config.yaml
arch: "tdnn"
model: "self-supervised audio encoder (BEST-RQ)"
dataset: "melodies that start on their tonic, played by one synthesised instrument"
train_examples: 26041
n_mels: 80
hop_length: 160
input: "log_mel"
win_length: 512
codebook_size: 256
mask_prob: 0.05
norm: "batchnorm"
activation: "relu"
channel_attention: "se"
depths: [12]
kernel_size: 5
stem: "single"
widths: [192]
init: "trunc_normal_002"
optimizer: "soap"
beta2: 0.999
lr: 0.0024
beta1: 0.9
shampoo_beta: 0.999
eps: 1e-08
precondition_frequency: 16
max_precond_dim: 1536
merge_dims: false
one_sided: false
adamw_lr_other_params: 0.0018
grad_clip: 3.0
steps: 10100
batch_size: 384
epochs: 148.9
lr_schedule: "wsd"
decay_fraction: 0.3
final_lr_fraction: 0
warmup_steps: 500
weight_decay: 0.06
adamw_weight_decay_other_params: 0.01
Rows from block 6 of a small self-supervised audio encoder (BEST-RQ), named by matrix and row number. Each number is 200 + 30 x the weight over its row's rms, rounded and kept within 0 to 999. All counts start at 0.
After each channel's rows are labels from the 100 clips, of 14848, where the channel reaches its highest value: "strongest on" is what is common among them. Only what is clearly more common there than usual is listed. The data: melodies that start on their tonic, played by one synthesised instrument.
# conv: width-5 conv (model.blocks.6.conv.weight, 192x192x5, each kernel summed), inputs 96-191

conv.132,169,236,220,196,207,213,215,200,241,208,256,259,202,207,234,201,218,244,253,167,234,201,199,155,121,232,145,165,176,176,130,149,165,160,189,185,223,186,228,176,166,172,221,210,224,232,240,179,210,189,222,245,175,207,203,203,193,157,176,203,202,199,208,199,213,241,203,164,198,220,210,164,205,202,240,160,143,204,222,248,242,179,213,176,169,168,134,202,161,228,201,210,228,223,158,240
strongest on: the note G; oboe-like; tonic: G; trumpet-like

conv.42,201,210,223,221,173,228,244,205,225,196,221,186,168,203,219,182,223,183,207,171,211,258,213,152,229,216,164,192,232,198,229,196,177,189,197,160,136,208,226,206,194,232,172,162,177,211,152,196,232,205,212,202,235,217,234,152,232,183,221,276,166,213,190,188,236,183,200,232,173,195,183,166,162,187,203,197,243,275,178,284,192,223,170,232,251,178,169,252,179,167,204,193,196,247,191,241
strongest on: trumpet-like

conv.38,206,201,258,227,215,214,162,205,214,171,250,168,199,212,209,191,101,230,162,228,192,223,199,202,247,174,199,151,220,222,171,172,198,192,186,142,203,216,186,199,145,256,232,190,184,189,213,170,187,132,219,191,220,207,159,238,237,202,200,216,214,220,137,194,198,165,178,146,214,219,179,216,150,211,202,192,232,158,128,222,194,197,205,174,195,235,151,202,159,279,189,170,241,165,216,179
strongest on: square lead; sine tone

conv.80,205,212,254,202,203,218,184,185,188,120,205,205,190,285,184,181,209,144,174,192,176,230,201,222,182,199,213,185,202,238,181,204,193,188,160,213,227,211,192,276,223,185,208,181,188,172,167,190,183,192,151,202,194,199,234,194,221,184,183,212,208,212,178,161,190,254,233,175,193,195,144,212,153,204,230,174,163,154,208,194,147,240,253,185,219,195,229,219,217,199,176,192,171,238,142,187
strongest on: the note B; trumpet-like

conv.47,221,222,236,206,163,224,230,241,286,214,223,173,208,143,184,203,226,176,222,202,207,191,199,171,175,206,225,189,190,250,217,179,227,182,158,206,204,159,233,176,210,160,197,203,205,199,173,170,202,213,157,195,213,241,199,185,222,240,188,169,135,207,169,194,180,225,208,210,241,222,174,217,202,256,101,169,224,218,269,159,170,167,230,186,209,191,240,202,219,244,184,230,194,195,184,152
strongest on: square lead; mains hum; sine tone

conv.159,218,222,184,216,207,220,168,146,150,226,184,200,215,261,213,208,277,189,176,175,176,219,215,141,164,281,201,121,165,194,178,132,205,209,219,182,169,203,192,193,245,193,204,198,216,177,186,194,166,203,195,232,142,190,211,186,141,224,165,169,177,208,173,246,175,193,193,235,267,182,177,154,237,165,175,227,216,192,205,254,187,203,225,173,136,215,188,136,214,230,231,193,187,198,157,193
strongest on: staccato; clipping

conv.67,246,155,202,238,220,192,174,219,225,200,195,215,205,204,198,180,198,149,224,164,223,248,174,173,172,170,193,157,183,187,194,192,188,245,213,207,213,195,165,195,155,233,221,227,223,233,288,223,181,265,175,169,150,144,238,162,206,181,179,255,192,207,157,178,216,234,180,171,196,186,178,185,258,191,192,255,194,186,266,155,169,166,207,215,225,193,198,177,195,193,222,216,216,192,216,239
strongest on: trumpet-like

conv.18,201,207,174,235,179,243,194,248,157,196,173,171,160,186,241,208,223,201,179,231,233,194,223,185,217,211,199,194,201,204,198,192,190,232,200,23,176,217,172,202,110,212,171,215,227,171,207,240,164,145,197,243,206,203,200,279,194,235,208,226,236,208,228,190,199,188,168,208,203,222,176,211,197,172,188,223,193,199,155,237,152,209,168,215,204,141,80,176,186,236,192,159,208,211,221,156
strongest on: square lead

conv.39,193,193,231,163,184,211,110,165,178,202,216,265,232,208,226,191,231,180,171,177,243,178,187,217,226,216,214,194,250,254,167,180,232,176,230,222,212,196,207,213,121,204,228,208,181,202,219,191,220,211,202,187,214,223,216,245,215,232,211,179,210,187,222,171,220,198,242,142,230,183,179,162,197,184,149,174,189,240,187,176,167,213,156,165,260,186,165,240,209,147,176,229,211,217,214,203
strongest on: clipping

conv.11,209,256,205,202,220,214,186,141,177,178,201,198,185,207,208,196,187,146,162,223,224,224,210,187,166,153,250,276,213,232,164,206,169,240,183,232,244,197,214,154,160,160,222,180,208,187,208,200,203,231,145,216,165,223,188,213,178,175,159,196,221,207,264,187,222,215,227,230,172,190,267,206,220,244,222,168,126,222,196,195,214,219,164,235,209,208,180,176,202,189,210,206,218,199,248,281
strongest on: the note G#; trumpet-like

conv.188,240,186,186,286,204,167,204,172,225,236,186,189,213,166,117,207,202,236,207,180,233,142,213,209,199,259,228,184,206,209,197,225,211,175,178,221,212,176,206,215,211,175,230,204,178,225,197,225,231,284,223,273,204,162,163,211,237,149,195,187,186,259,168,225,181,195,199,226,155,229,209,262,178,182,176,170,186,235,235,156,215,226,230,217,199,223,240,216,215,192,157,164,223,232,243,201
strongest on: square lead

conv.24,253,133,293,192,210,227,203,175,197,225,230,175,238,175,209,225,210,203,202,177,161,225,142,214,198,205,202,224,182,147,219,220,215,214,233,167,188,225,216,204,190,204,225,236,201,205,184,217,217,211,204,231,225,253,164,182,219,184,211,155,236,248,181,157,197,191,203,196,208,229,225,218,205,216,206,239,204,220,277,162,212,179,235,156,220,187,219,208,210,201,134,213,228,216,109,148
strongest on: trumpet-like; clarinet-like; square lead

conv.95,145,206,232,211,154,199,155,227,189,199,190,213,201,200,149,195,180,222,185,205,241,228,189,222,197,258,192,223,218,229,167,195,230,189,182,247,198,167,172,207,248,250,202,185,176,214,141,200,185,194,196,165,212,223,175,210,228,223,195,170,169,218,205,207,201,196,233,207,146,261,164,211,183,270,141,201,205,228,204,189,233,183,217,174,241,243,228,164,187,177,138,223,190,154,198,189
strongest on: organ-like

conv.167,170,215,222,195,208,128,179,193,157,158,154,188,150,194,165,254,240,205,282,167,208,142,194,158,172,225,182,240,229,217,204,208,159,165,178,252,171,203,195,244,197,205,160,184,198,197,212,128,254,207,221,187,238,222,183,213,167,198,196,189,221,182,194,157,223,194,204,163,206,218,162,181,230,204,215,216,181,197,173,179,173,176,220,155,220,181,220,167,231,201,269,136,209,215,205,199
strongest on: thin (high-pass); square lead

conv.179,207,180,207,183,202,155,178,202,219,196,210,186,226,189,151,204,192,212,217,184,192,228,190,159,178,233,191,207,233,251,258,206,143,189,231,210,191,197,162,206,199,227,241,178,198,208,220,172,211,241,136,245,195,175,195,226,158,185,194,183,195,182,181,235,189,213,223,168,170,144,245,197,181,175,210,209,268,188,194,190,178,184,182,164,239,244,182,199,182,201,185,260,174,272,223,222
strongest on: pace: medium; clipping

conv.92,204,158,188,238,181,250,173,189,186,201,186,187,204,188,185,205,212,229,250,235,201,201,236,208,179,217,214,242,175,216,164,221,208,219,191,200,212,196,222,191,240,184,194,195,177,169,181,138,176,220,226,269,99,264,217,125,160,211,168,179,225,181,201,166,185,290,182,201,192,169,174,172,166,241,234,206,199,248,204,230,198,219,219,199,164,181,186,234,178,209,167,233,213,188,180,166
strongest on: the note C#; trumpet-like

conv.127,241,201,155,208,159,237,218,205,242,182,152,143,209,171,193,185,230,241,229,212,200,161,193,215,173,166,208,228,173,199,199,216,215,195,201,233,181,166,205,147,205,177,253,197,238,207,207,208,151,209,221,205,176,195,173,319,224,210,252,181,180,194,215,157,243,154,213,134,228,192,207,202,213,234,223,196,193,175,152,240,217,254,221,197,162,159,152,192,192,140,214,191,227,232,242,187
strongest on: mains hum; pace: slow

conv.102,171,215,205,201,198,236,166,193,175,197,214,162,210,190,145,188,216,186,178,190,208,150,184,212,193,218,212,227,211,229,207,189,193,204,219,197,179,199,218,177,195,143,249,210,192,168,219,181,193,248,164,197,214,208,239,186,228,230,200,177,183,151,183,148,209,237,162,231,211,199,135,176,201,230,219,201,205,201,264,153,105,157,218,203,227,216,181,220,174,211,181,146,202,210,207,156
strongest on: square lead

conv.177,233,221,144,204,175,215,168,179,160,248,194,182,213,156,148,208,229,221,189,230,205,133,209,170,179,182,200,210,198,205,197,218,272,210,188,194,197,148,183,209,201,199,208,217,189,212,183,182,173,190,210,211,168,170,188,183,212,188,243,189,207,123,143,198,203,170,202,195,187,247,178,227,192,162,159,259,194,209,224,127,216,194,223,186,215,238,156,228,197,175,216,219,167,209,205,169
strongest on: staccato; pace: slow; square lead

conv.164,196,215,235,226,216,212,203,228,192,236,230,210,238,184,195,226,164,158,211,198,209,345,187,157,188,156,174,185,219,305,236,196,195,185,208,173,168,174,175,158,215,203,170,203,242,227,178,174,184,163,211,189,190,163,214,209,214,171,224,204,185,203,160,147,259,184,159,166,244,190,211,234,244,161,202,195,226,223,178,165,199,215,236,184,202,244,156,184,223,223,200,156,231,174,186,189
strongest on: pace: fast; clipping; flute-like

conv.0,206,170,201,171,197,222,160,199,204,211,209,204,168,253,241,210,194,167,138,186,231,196,219,207,194,165,181,186,169,220,208,196,206,127,230,156,217,218,188,193,116,176,234,173,187,188,222,193,232,277,173,197,128,203,175,181,183,153,145,220,214,193,224,244,185,245,203,169,240,228,195,169,251,190,209,162,225,202,181,172,142,149,202,272,196,176,162,182,214,175,212,170,190,178,219,222
strongest on: the note G#; trumpet-like

conv.41,261,185,186,193,204,206,202,208,197,243,170,212,123,156,205,248,265,150,205,204,220,202,147,207,240,175,121,201,244,178,165,189,214,163,181,224,199,224,225,248,238,190,173,202,229,223,197,200,233,251,210,219,174,188,236,185,208,171,181,187,184,238,179,207,209,211,200,171,218,239,146,170,265,159,211,159,184,194,239,201,155,169,203,217,168,154,155,232,182,154,238,205,219,202,258,173
strongest on: organ-like

conv.35,195,215,168,153,233,205,160,234,184,202,244,181,202,165,189,170,190,230,190,228,174,184,177,182,185,214,230,204,264,171,218,187,206,206,176,239,160,211,180,152,159,236,151,253,220,234,162,209,161,162,230,174,187,206,191,142,205,209,175,180,139,175,211,174,193,146,241,198,210,259,206,211,219,190,176,195,268,205,246,249,196,177,128,181,225,210,270,211,197,154,168,197,230,176,197,161
strongest on: pace: slow

conv.23,155,176,217,185,225,211,189,179,205,176,197,218,142,229,248,229,198,164,158,207,222,124,210,174,139,207,180,217,177,217,246,172,150,214,202,190,231,226,174,198,180,233,213,214,216,205,189,236,209,207,173,140,271,207,186,189,180,173,168,185,182,224,175,239,205,180,247,256,218,211,216,208,200,243,194,199,179,214,225,205,146,230,246,205,173,206,156,207,192,160,222,240,164,199,167,225
strongest on: the note E; organ-like; tonic: E

conv.98,159,165,174,192,247,255,197,207,220,153,238,162,189,214,212,161,174,241,224,198,200,192,222,168,178,251,189,186,236,190,199,237,198,144,208,208,185,219,170,191,176,168,180,191,229,186,173,249,185,194,218,201,187,182,176,160,198,180,185,206,151,172,215,180,216,246,213,170,214,181,229,236,203,251,183,212,202,202,215,194,201,210,215,198,181,174,170,184,205,202,175,225,201,170,228,168
strongest on: rumble; pink noise

conv.94,211,164,169,203,212,209,181,203,206,177,207,268,183,258,207,187,190,165,161,229,232,181,179,253,155,159,243,176,236,213,199,161,236,163,204,161,224,223,227,223,212,228,215,227,222,202,233,172,189,191,186,253,188,189,158,189,189,241,171,223,122,190,191,208,205,167,179,153,256,212,213,186,234,165,196,184,169,207,211,207,219,199,181,244,190,189,208,170,184,189,160,257,212,256,166,194
strongest on: mains hum

conv.142,226,264,221,184,203,209,178,161,203,172,186,248,168,220,256,163,238,181,196,162,195,211,175,184,225,224,213,161,203,227,207,181,205,163,192,173,223,203,185,188,140,161,160,171,206,255,182,172,222,222,194,243,202,176,190,173,190,195,162,229,191,232,228,148,158,235,168,237,253,152,222,178,175,219,192,221,203,199,228,228,153,170,195,197,227,247,154,216,162,218,188,156,209,205,207,188
strongest on: oboe-like; flute-like

conv.125,210,178,135,192,255,207,229,258,175,168,245,213,193,188,188,209,204,201,213,181,177,246,150,231,176,250,197,244,172,254,175,209,205,193,210,203,245,189,173,224,169,171,165,198,201,179,212,159,156,189,219,222,191,220,125,179,162,169,215,194,132,217,214,195,184,180,189,196,178,184,168,203,172,245,153,246,201,200,178,176,199,194,231,227,239,236,183,226,163,165,216,166,211,149,145,206
strongest on: harpsichord-like; square lead

conv.182,252,166,262,181,222,257,167,196,178,191,229,209,174,196,207,221,137,218,199,226,177,152,231,153,160,221,238,243,199,138,223,210,195,205,207,231,186,192,204,196,114,209,215,213,157,211,189,231,217,165,155,227,243,197,171,216,199,267,183,212,179,220,161,218,221,198,158,190,207,163,182,199,171,225,206,183,152,193,181,219,237,227,168,228,239,141,283,213,245,241,165,251,178,248,153,245
strongest on: square lead

conv.146,202,229,219,154,227,228,261,212,194,180,219,235,186,171,230,150,197,230,209,226,187,196,240,197,179,177,170,173,202,162,206,194,171,203,191,173,132,199,209,178,175,185,144,179,236,146,232,216,232,200,190,245,182,186,210,197,228,184,194,155,230,181,252,179,201,168,216,261,186,221,211,207,211,184,186,236,215,159,219,175,242,158,196,184,159,179,198,150,204,189,207,230,196,207,255,186
strongest on: the note E; pace: slow; trumpet-like; tonic: E

conv.73,215,193,204,179,212,188,152,216,150,275,239,180,208,169,252,223,167,192,182,199,177,232,207,184,197,219,194,170,170,258,265,197,184,216,210,192,165,185,171,251,185,214,193,189,204,158,269,230,184,195,167,157,216,215,208,205,197,219,174,199,213,154,191,235,233,238,162,171,229,110,203,216,254,231,182,164,227,215,136,200,190,211,225,199,276,153,206,151,164,208,194,264,248,156,215,189
strongest on: clipping; mains hum

conv.165,185,147,208,168,173,170,146,218,180,246,210,206,180,265,194,236,193,198,162,191,238,208,217,202,201,245,160,217,195,153,255,221,159,127,234,188,170,206,188,226,203,188,161,186,204,201,216,214,217,196,243,207,205,167,183,179,192,182,216,240,196,211,198,192,192,163,197,188,178,189,143,144,244,218,181,208,220,146,249,186,131,235,179,204,139,247,234,187,192,231,160,202,220,249,207,211
strongest on: pace: slow; mains hum

conv.84,207,168,222,191,194,232,163,185,135,125,272,178,183,172,151,188,194,149,168,153,224,219,210,192,193,177,203,180,196,215,271,263,189,140,204,187,208,183,199,215,178,189,220,228,197,229,204,177,224,263,187,172,149,195,270,238,187,178,183,218,206,215,200,222,217,200,195,162,163,215,231,152,248,198,230,217,168,152,206,134,194,134,219,223,244,221,180,203,206,164,199,165,185,163,205,166
strongest on: oboe-like

conv.36,185,221,206,187,220,169,176,185,163,192,309,196,187,176,209,218,152,185,143,213,216,177,170,166,210,168,231,189,181,174,225,190,179,133,224,158,208,205,145,205,193,221,264,179,206,242,204,201,253,242,179,228,274,228,192,202,199,200,231,225,218,239,158,176,197,163,164,197,236,185,203,206,220,246,208,174,213,224,211,164,167,212,153,181,218,211,190,206,211,204,203,230,204,205,200,232
strongest on: quiet level; trumpet-like; sine tone

conv.51,222,151,222,208,229,217,244,253,240,207,190,222,273,178,211,198,168,199,187,180,208,237,223,211,230,150,205,188,189,208,214,181,175,205,198,176,181,189,199,175,181,219,229,223,185,187,264,197,220,153,165,224,171,176,242,232,208,144,118,127,216,232,158,156,190,208,193,260,174,209,179,180,227,221,180,188,167,175,215,220,160,206,165,178,225,231,204,242,243,193,237,209,196,234,171,164
strongest on: trumpet-like

conv.72,207,175,207,200,238,193,197,205,175,151,162,186,231,155,141,219,209,168,265,168,214,224,198,187,176,184,154,208,157,241,173,185,224,145,182,255,146,185,234,207,182,297,218,195,203,200,208,217,209,232,193,185,209,232,198,294,295,176,214,247,183,172,177,203,173,168,219,236,216,166,225,236,184,189,231,166,225,203,240,168,141,193,165,220,189,176,180,227,195,168,223,211,220,226,205,226
strongest on: clipping; mains hum

conv.145,175,111,236,264,195,189,174,246,174,198,233,165,216,170,193,206,200,224,182,164,232,232,207,220,173,181,210,221,178,171,207,188,209,203,226,207,183,174,176,193,141,146,183,192,184,236,213,208,225,176,237,184,222,170,189,155,167,161,203,193,190,192,166,172,177,213,188,215,199,237,276,192,201,160,210,231,221,191,200,156,229,224,261,175,194,228,135,212,180,163,256,198,193,236,217,194
strongest on: pace: slow; staccato; square lead

conv.90,190,212,201,230,206,211,194,237,206,168,182,229,220,197,188,173,231,203,205,179,197,187,227,168,168,215,238,186,205,179,209,211,173,204,134,217,173,190,229,207,135,231,220,190,182,165,260,216,187,189,224,168,190,215,182,174,228,219,243,183,206,174,190,157,199,178,181,236,242,172,216,178,221,195,253,229,181,221,265,167,242,263,156,205,243,209,199,223,244,200,222,154,230,217,168,137
strongest on: quiet level; staccato

conv.20,197,208,195,217,232,87,245,173,190,199,172,189,197,212,142,203,143,230,185,184,269,196,177,208,225,184,222,199,212,218,230,199,182,186,209,146,258,181,191,199,192,222,208,228,219,210,160,187,176,159,164,200,171,188,246,200,205,229,210,226,217,210,186,168,175,215,238,213,186,210,173,224,214,178,253,200,188,200,182,189,154,225,235,215,183,198,206,213,225,162,222,187,216,209,191,152
strongest on: quiet level; sine tone

conv.25,210,213,220,193,245,234,251,255,183,173,212,208,188,230,255,221,212,186,227,169,172,178,148,241,151,227,194,177,183,237,164,185,197,247,193,184,208,213,153,197,187,196,176,251,179,183,176,174,242,223,222,158,176,186,260,187,183,237,196,275,198,257,201,204,200,170,176,211,194,201,220,230,209,232,193,235,209,186,230,235,159,219,185,197,230,165,159,216,193,149,193,159,215,151,157,153
strongest on: the note B; trumpet-like; oboe-like

conv.54,247,257,240,295,178,214,198,220,222,228,226,177,199,174,190,290,204,239,257,102,214,206,153,146,202,194,212,173,201,172,198,209,214,208,209,179,182,211,211,200,253,230,221,171,207,180,157,184,222,201,268,223,218,274,203,186,157,184,228,192,226,170,203,209,200,220,199,178,198,203,209,206,190,239,181,219,170,215,186,228,159,161,192,197,180,190,192,205,201,209,153,270,173,212,210,266
strongest on: trumpet-like; square lead

conv.180,219,187,251,227,211,174,209,205,159,182,260,173,169,194,201,200,165,191,207,210,200,289,229,221,220,164,195,109,224,218,216,151,196,200,155,201,193,204,239,237,168,239,195,179,161,219,195,168,202,261,220,187,161,218,219,171,162,169,199,154,180,191,211,172,185,231,201,192,166,206,168,185,175,222,156,182,188,210,189,153,252,220,173,151,215,253,196,183,245,218,235,241,148,222,198,211
strongest on: square lead; trumpet-like

conv.122,198,190,199,213,187,199,201,181,226,148,268,197,223,175,127,182,227,193,256,194,187,170,212,188,219,204,217,210,138,197,227,203,262,173,193,177,135,198,217,186,179,213,234,221,177,191,244,187,179,171,212,179,196,160,157,155,186,205,182,181,203,222,221,185,199,184,206,181,266,206,169,205,235,154,253,204,210,177,175,196,192,223,230,210,198,197,225,208,226,164,170,204,177,185,206,219
strongest on: saxophone-like

conv.115,199,201,239,230,209,208,186,243,165,226,216,179,202,173,198,180,202,212,223,152,195,191,246,192,133,235,238,181,170,149,174,227,285,194,221,207,221,211,213,219,224,199,169,225,168,175,215,198,219,213,176,221,195,201,218,199,184,199,224,235,180,144,202,210,194,166,203,184,228,173,185,192,190,247,229,261,188,219,187,160,195,223,184,225,246,190,178,202,174,252,208,175,205,200,233,215
strongest on: clarinet-like; square lead

conv.29,177,208,231,175,188,185,191,179,182,181,184,226,165,179,177,205,248,186,213,184,198,184,271,229,250,232,209,284,206,197,206,212,243,181,208,220,239,234,227,217,156,208,215,151,151,191,189,218,227,198,235,178,248,180,176,157,220,187,195,220,191,201,260,171,195,232,176,229,246,170,195,279,212,216,232,179,165,184,209,182,204,205,183,232,239,226,238,203,210,156,220,217,236,200,243,198
strongest on: muffled (low-pass); clipping; mains hum

conv.172,178,161,281,218,208,227,215,157,267,186,180,206,171,237,213,208,195,158,184,194,226,314,163,209,214,207,194,222,206,214,221,202,169,167,168,205,188,160,171,210,163,176,190,232,209,243,153,249,211,237,179,245,181,210,191,267,214,165,206,195,234,196,212,187,222,155,222,175,142,224,214,180,228,189,200,218,253,203,194,191,226,176,165,203,191,227,183,188,191,187,218,174,196,199,225,209
strongest on: organ-like

conv.53,210,215,208,153,184,219,182,253,127,181,216,214,227,213,217,188,223,179,233,238,187,211,188,226,184,236,232,188,178,219,193,172,194,226,167,227,185,217,210,227,218,251,161,275,237,207,234,181,169,184,150,205,173,163,218,216,187,162,214,170,188,214,215,129,208,245,163,198,155,210,171,175,235,187,145,210,217,144,321,172,226,158,161,195,203,227,221,227,160,212,190,196,184,201,183,216
strongest on: the note D; clarinet-like; square lead

conv.117,178,196,231,217,168,242,238,221,237,202,91,281,170,211,145,204,170,198,182,186,205,221,207,272,251,195,197,203,212,220,198,198,170,203,208,133,196,231,208,163,154,207,207,198,206,217,217,189,202,221,157,197,182,217,200,163,193,234,173,228,267,180,198,174,216,209,220,211,168,204,243,230,234,136,200,180,278,210,209,184,177,214,207,207,159,207,233,237,178,206,161,244,198,193,219,172
strongest on: pace: medium

conv.33,188,224,239,237,189,167,171,209,214,261,192,232,198,198,184,229,163,222,185,204,230,145,258,243,205,194,206,249,205,148,237,177,207,198,214,218,208,159,220,180,235,217,200,207,194,181,239,234,198,198,244,198,147,188,218,155,210,178,208,214,226,207,155,237,201,215,229,163,187,198,184,248,195,194,183,244,276,167,198,144,165,210,218,221,207,265,209,185,201,209,275,256,213,209,196,181
strongest on: mains hum; clipping

conv.189,190,230,198,211,218,160,197,173,209,167,192,183,204,198,220,162,225,187,203,185,212,171,258,190,137,207,214,213,171,244,226,269,225,210,220,213,217,170,213,243,183,177,205,206,226,212,153,183,224,206,205,167,237,235,238,259,200,176,206,210,189,218,205,237,192,202,257,187,206,239,291,224,246,200,142,194,133,212,245,176,221,228,174,215,188,195,194,181,200,262,171,191,192,180,225,195
strongest on: the note D#; thin (high-pass); oboe-like

conv.45,132,209,254,134,187,203,139,234,207,200,216,166,198,227,237,214,162,217,266,221,226,160,190,182,155,174,180,178,212,212,206,158,206,217,214,180,246,209,198,200,214,169,189,206,195,145,187,188,182,251,207,217,225,186,154,227,210,193,223,194,200,207,141,182,222,263,198,245,215,199,195,191,151,200,188,209,178,204,204,186,201,157,261,202,212,252,183,201,185,214,215,252,258,209,130,193
strongest on: organ-like

conv.28,201,156,195,180,239,179,229,256,229,174,200,186,152,213,184,177,230,234,184,169,190,231,196,221,190,178,164,189,196,263,137,171,175,171,153,218,191,180,142,229,191,280,191,243,212,162,218,209,216,244,189,225,198,168,196,231,207,209,191,190,184,165,271,212,168,223,209,274,192,199,209,155,150,288,140,245,250,224,153,243,244,220,209,159,171,173,156,196,197,207,229,186,168,208,166,212
strongest on: plucked string-like